Weights of a small image diffusion model.
Model: 29M parameters, 32-pixel images, norm layernorm, activation gelu, width 384.
Training: soap at rate 0.0021, 8100 steps.
Rows from block 2 of a small image diffusion model, named by matrix and row number. Rows with one number belong to one neuron. Each number is 128 + 24 x the weight over its row's rms, rounded and kept within 0 to 255. All counts start at 0. Numbers have three digits each. After the name is the row's rms in percent of the matrix's.
After each neuron's rows are labels from the 100 images, of 14976 (inputs lightly noised), where the neuron reaches its highest value: "strongest on" is what is common among them. Only what is clearly more common there than usual is listed. The data: dead-leaves pictures: piles of overlapping shapes.
# fc1: MLP up (model.blocks.2.mlp.fc1.weight, 1536x384), inputs 128-255
# fc2: MLP down (model.blocks.2.mlp.fc2.weight, 384x1536, transposed), outputs 128-255

fc1.443 082:114147123117155153091139102097183105111113163137118122115128129160164146104113146118108147123113126143130070174144094174146129147158116119125124131111114144085130144125146200165133111130217151097171152133118077161152111113131116117127144116109156089171166087130097054137154130132120155179132138137128109137095169162135101126144066117135116132135123109151098088099105161128116168142123
fc2.443 072:159117159124143098152135113088140119088112144073190094137118152127074112113118110110130110131130109156131100129101155103140144158138125116155122119109089135087102135115153112132106130145195044087124167079120083130106128125124098121109129110122135129155127139099146187121156108117124083115121133144139129137108133104124100104189176098143112111135130099127101167145137108124097132144159
strongest on: cool; vivid

fc1.685 110:151157131132133123125085133135130088152141150118157107133157115140136137120084135147106125147130131148132109140176113121136137159143130131161134123101127179098167130088125124115163094114125083124107110133125147127152129151106131071112129142104085107154114143095118082134096086141101096134124159161124140136110126123113116117154130153117153157146135150127126181124120125108120130115168
fc2.685 100:123159102093118111140136165139178126137144119151175056155172093117115139178100129138125125118106135143135168146142122109121114106124120153092112111144136110055140141159119130141116120148147138174093125127134113120124135093126132102121102133136143161110121137126139162134135136129150132162140095134130102131126151103129151145152129109149134119115130157147078161142180136121108164148094
strongest on: grey

fc1.145 078:165110129132116154130128114134137153143100118084103096156138126114141150130146124118118104104112157081123134146163109163140117119146156128172146122170147096078120147137143199110134129107141134152156111155126118139141121148109116112105123107118107108146131090145096127152180108150159116075120132125144161158098109124138120130127110117110133128137136122161120106114141110140122209129138
fc2.145 071:168143116087143143117143079142124137134143146150180126140129130134135123125122128115141130133120124083115141141124120084095069075123138107132115119182105147123133156127102114142132117134098100142100165135095140150127138134151119144146102118156113159129102105159124135111065129153135132138122119127140119165139134115127113143104118150137114164144139128131117132165163139127144161128126
strongest on: earthy

fc1.396 095:095200127138157130083175134154074116160139171102108120155096143141127164113151141097138128097138136131106099163237101124138137126099197106112126127143135182174129131156133125127122122076153162117133161149149084130107150162104129101078113108107144140118114147102144132141109162145114114145103139115121092118090150154144152154109150156097116106112114106152118094109139147084141124153115
fc2.396 092:156092153099131187168126132140072133147106173151172118134103104169097081162157182135144116134133126122105128152074084142149121155124119151112127141117113066202135130082132111134127123106150148118137174129135105126109153144103125105132174149134127132171103135131146171130120120088079100142126140118132151141090132119132141193144120105148142130120132129129138122112104149106101089128145
strongest on: pastel

fc1.475 096:144129117134100098144152124134124094136135097124123131118128150125152132156113083115112115110153144133146097146125176127137146147108156120093138123132129106110119128162148103148136143068138144066151129110131105129175084125144117105111118141136170114130106104120144130108124128120114125113083112190118151136134159113149121096137126138121123132160145125104127112131101155167141100089081
fc2.475 091:153120104153115131084108133117121077115135137139158109075099133105156144066136077130106141116141131123154090161114092148100157119128133132127125123138111149103122171103112105113093124114144078056142083106132105114129076114128123124165161129105146116137098138107131152130106111119133114115089152131112109149123181102110161147115128139126099125144136091136132143139115097092130112111142
strongest on: dark

fc1.476 091:146147161128188100143075137090148144157167095106127120144102144130138162187096112129146128112136101126140149140178122136125139131122122172085130111100107109082148103149134122108140092135151098099127158143131125138149119161150127118153107137121136126168107110143140133169099113139117142116137107145118141091104100128107131132140133116125128131155142102086145125113129116128101142175134
fc2.476 085:143115111124142115127122128137083123103130115139108137129086113158135131161136100134135169114123123142114216115115152108140128138114133148149116122104138120043112159074158098125160141170128165075161160103121088141143145152142130162096147132175078112126127166143114143142185110119124101176135102109126121093088106137117114099101140088116122069143140133113140154123114123126152151124128
strongest on: dark

fc1.310 093:090122130167136109128158111150100142107144131165146119133147132140118094159100090113108144117151083095123092145148130147117090143118119152109154117122182105127109111134153115149099150145118178114112093119150122097121105122092126145123117156142121150138137068136142139102080134116130130179101117136131172114141167148137144157128115117149159096108165144155119088127138142167117133122128
fc2.310 092:141102138104144072107123138084123130114107123111144092181137088085099117151135131140134090121113126148136095118091103144169169105134137139120134113151117159108110117122142131117085147123113161083100187124142109110152093127114096167115130137150131105136103157130116133114188144127109100143144130148131141103149161062154121129177148093127149141135156120137126167109142109070148121141140
strongest on: cool; vivid

fc1.626 093:137142164164150130143147096137183132122146135139146149093111152143128100141173121093145110136134135122101125133188119128109136113164119103120140084157105103106136118079107159158092164111154114138121149139135103118147153128145128146078117138118130108189129109148122169116204090116127118056119121143138066143141132114121141143127050116088137115167137110123135132128161102140137162110166
fc2.626 103:101126144107120163116116091167146122134051078129083115127096140166142161123162095159143157140147142095133139157119109097122099108147143116151113076128109171098146130161116110146114154088132151106129117128073145157124161150147125144160066147154116101135158128120108094122093149121132089125123125122119180126122144153134120068113148145167169099129121139125127134109115115158159151143117
strongest on: dark; vivid

fc1.120 101:086149159130124114150127122102135155132103129134183163107132093158099120112125105138108142120139115132130091133156131091121137132157098108105143144136149109138089129137109106127099132157088136166145121145106156112071098121116120104066141113169076121068124123089112132077100144121173132088137145120145175106084149094155120149079121127125160166124150192126120150128143093099137116122118
fc2.120 097:165134110153114134093161107097175118122152105116187113094099134106124126174108122130130137127102125122133110148122075165117099116119132135141140111124101110156130101089119153131116104128059176109170111132174171148160091110133152135172159138147114119132105091143114126128116109128112136085146125154154088115109152117110118135152130141099186128124137233122157105130114153140136140151138
strongest on: cool

fc1.565 080:095141141092126150115162103135127096159097139149152145139143127169139129166155123113137148144134112161097155130100123108123124150118190124126092131111141119111107118168150160159097090118141154145147122134110148170145121125149121118038124137141148100161104098105119138140099129119132153140107110135128150097108160121153136160132039097139137123109115122119131152104101150102143166116127
fc2.565 075:158133146166135127136146110083159141140111130091199095148179127118107126173144081125096151141110120139128117117148097162105133139144154090124129093142109124104142157078123132149123149142137140112096127087145102137125111102134110108189132112138187135108138107136128138135177088153136158141104130143144102136108123131172112090100179113096109137155153128136111125129142109099133113131133
strongest on: cool

fc1.300 099:109128103124125137151175126156121057140140137126106130146108150152131120134105091133125138099119146139168135128185160137160159132093174125110164144107129117106098118156160134149141112144121156100149109144154122178099100126121109109122113145133113104142130116106139165065075134127101122180119113129132136086160193149159129133112086134131112129115105140101119088117140168151152141102132
fc2.300 097:096108150176144143132131121178134137061124145125069094156185129094138089130130111105118143133146141151128126139117116126129100141109123101143133137158134117071125112119149143106128123153116122095144127151089097190111117144128103095111104121100114123103150154099130131115177156127118101142114121116115162125206168148130113105141153083164113145123132138123120180136133117141128152146148
strongest on: dark

fc1.113 096:137135184098165159158123165137129096144128128106122118108153145127075120095096107122112127087116091142113153118168114111129077091136135147157149129127109152101099141142168128083129162087136112188164146133126123102128151133119131100150104122140111123134126152145118135107145149154168105107137141094127136106095183144111131131119154113114139107173142130067125132100137169128142112146137
fc2.113 096:127125111132119130143145094158109114169132137127104073109103107142086164106121108144150167117136125143137158141122153164123154104117122129132115124118116100087108156139164135113150129120128104148148105133159132122140187129113114071094084113167160116133124159112166122118133116144123137162112157137125119110097140128103115125075109114155115126124154150122127145105134100113146110116136
strongest on: dark

fc1.20 090:140120156124169117136148112115124107148137141144134126095121114131114144133116102108129094163155107092122121149226131129118112109133120125141170137151088073096090132099131141128123131075135156143148164142125106081124109164103139144127109166121137136145150131113116156121134145109168098121126149115128092150127188115108115136131074138136132105142210165130138136114136119108157114176143
fc2.20 086:146147118123105092104109110126111104159120129102119088131100112112149159132131047129154142138144105099129140172101097097136108121135152123121134113103103185090102132140120145112101115097145128173112108128097145111147124159104130171107158133173104104127162144120135113105095101170158062112147100116134130160099161121139104090139155131111154090121205111119149121129160130140125132114143
strongest on: dark

fc1.335 121:098131137145076126138122138171117104127129157147111069137098151118143114140119075155091147108131090134137139122124145140113195134080116100085149130132135101126077100127123125131137138168121133133125099126130126123088118121142117154095181152141090126101141132107133140083104133107083106230134113165122128135140128146137134125156132157119112140115123119133124159133166121066115104086108
fc2.335 087:152083204130132146107097157115124129096134116108195140093138148172107119111129159117132097117134117141126129113116150121132068121132126142139126148115140134097130137146112138114106122126101086045113105117127152122120109121102144124137183095158122101123136125122119076118139122153145140181139113132125133121136148062141106145145124111120108122140121096126127106106114118141127112106126
strongest on: cool

fc1.647 105:149221143090142151132139134081141113117125135119120122085119115145141154112112154106142118136150124114097173152131122094125101115103136125121120146127102182101107132168110097107152110113071101080134113126135110111145097099109135077105118122119137107154141182101107096140155144158151131118126105117120145115121172149137129132155090152106104136127151083114125151106099121126168103137118
fc2.647 103:149082090143131142102142120096125108116127143138142130078159099090111100110139165133118173125118123094130161142152106175156128165124144140136100136120105059075129100089134107131116125127102178103088173130165122095120085096130123118148130122124184149086118140122149159152109088119092146114110120124119105109070127101107119144123144146123087162122161102132130128120144117114126118139124
strongest on: dark; vivid

fc1.723 084:142135140154139080145124108130118158104134109108111114110108111135129089150136133093114115159099129104146136107224146127140095118116116140159146135144087117159116114193116119175096162144133138142118156131122118118118089086151142127094101146126100148121129131144134105123069144126127150132103134094155124151140159120123112138106156154128137110146113119100131035123130158135133115162129
fc2.723 074:126142120136126130115141126140132075083108144123111108093103132151126149181177173124142147106171147129123166110067162114151137146123156109115128163150141103072118126076100126169131125150112134118100123159152105159121113117116114165123143143105103126142157139139130144115201152168129103123116108152117134146144170170115119151180147116146093099136149146124148175117143071113131143134151
strongest on: cool; vivid

fc1.605 078:150127113104090090124114126139173132137164112127148132129144100118131145152126132104120133184132134109169163114179144127130123115141107130152157141119081121119125122146104113150165073106148104099127175134117105127139131131130134119130114139112129142140136114179116111154131131122116125117140136113142117102130144105119142104114168131110122111105117130112167148148143082102116178153102
fc2.605 080:100140117161124102119144120174168140114108141160153095109163108136127123162138128148129119103113132136135168100113071079119161141133110127131129122122129131100138115119101114145132105102123139138145136125160160140125148142107148118145163128148109092113137158133132152124140149140141097176143142095101132124101101169116157124122096126112119076121100124136150111105134161118140153113174
strongest on: earthy

fc1.553 107:137133136107120119117138138153102105127111102131116132118115136129132103087163123093115124128120121130144142120149143126122110110137113142098126125167130168129123176148141097138119109132114176177120125108123115099131122109141124160159128183129136105122121134064128173098084166108135140124092123140149198127149107109171148133137119149117123128142124115088130103127147157159160072135104
fc2.553 097:076149119172127133136133132153071112082126168160110147109090124175145126090147133132155130124143131150144153129120122135131164129127112123114123128144122086087104109096197125087081120145121111130115143124167138143118152086082126146112111132104167071114147115122129093129149148118141142124134135142125094121117148151133135151149151104170110123134074139120112174113097112127124113131116
strongest on: cool

fc1.199 141:172153156094110155126108116126158134162147152074135156123134126131143163139129158124135133141135105159114116152183130140119136137168108142164058193092089131089176138111113112116145124107094083094122096153116149126125103109133120133155104105099139128126101145136162120154106148160153131094133111124099149134131123115060087109133139123089129115141138087118140148114118094148127113121134
fc2.199 098:133145101139152137158157083160155112133132129159111139151126144133118131138114108127125133110133123114137139082113140106186125136122098136096107128121135111061124106046102125113139111161090134138176163097105122098116099126159117141149121121140118090141127122131111156126097142119125160142120116097134152162108102156128117118143155144108107148122130115127120109136134131140115215128092
strongest on: vivid; cool

fc1.127 092:129105146167125118098143114162143139117125108125111132137113126124131105135188150156118136138146138181140139135187092162122157148126132099115161147115169046113093136122121156122150141138112139116126155136138146141132138154145120128149121116096129124184114108140138140153159125117125114125142098075112092203147085149073144134118136108127148137150129136139135144128121163156125109132082
fc2.127 102:131159124098143104141117137166123137147095133112172155141050128152122134089175186168148123130085135190127127182105153113107104126126114122124130144156117147119122106129084108171088145165146108117066105135092147155124144151124129130094128123110067142168127121146132137119125139130115163131134112128133152148175082067141138112142108130123133095129116135110122102100159096153124121145155
strongest on: vivid

fc1.106 101:052114131140118115112164114124102150097121139118121118141139130132118127122119090135118131118118138117146113101175137126131152160124136139109151112125156149158142146134108142181094165143142172145122097119155158179108133141135121122114130040133106176107110102126148135097164105134114154111117085128103161112152137118152142145118110113173134154127105167138152122134153108148137126101099
fc2.106 073:154147181106110124121111165153122164092097129197115140107101121100154158139157146120143111128115138121133073104122185152130103126128123124128133137093145121213122115146102101126149136143113094067122158130127075128126139149119127123109120163120143165152107153125117109112120173098118153101118157119120086132106152161142107087122172140142112114119092134127115114158117148142121080126116
strongest on: pastel

fc1.606 141:119168118150116158117110162127174067136174134137110117135129102116111138063120103124122131078117115138134112156119152133135166121119153103161141136126135139150116160129144114148113151110157150097145153111118115145109128139147131133185143127122131110143113128140111053172127090100128110102138162124123155138130101142125130147185102130158186169154164104133107192146115139150146113132098
fc2.606 151:122153174140132141137129201085121127120110126145138124111120122145158143129080149132126113123131139110133104133123095144117105102124138126139113094112104127120145138119127135109132137144158132132111158123155226130144132114077141100131185137108148105126154105118134155137146144129116207143098158110131125112117129124114129091142132159118191138129142152124123068131116130163131128138125
strongest on: grey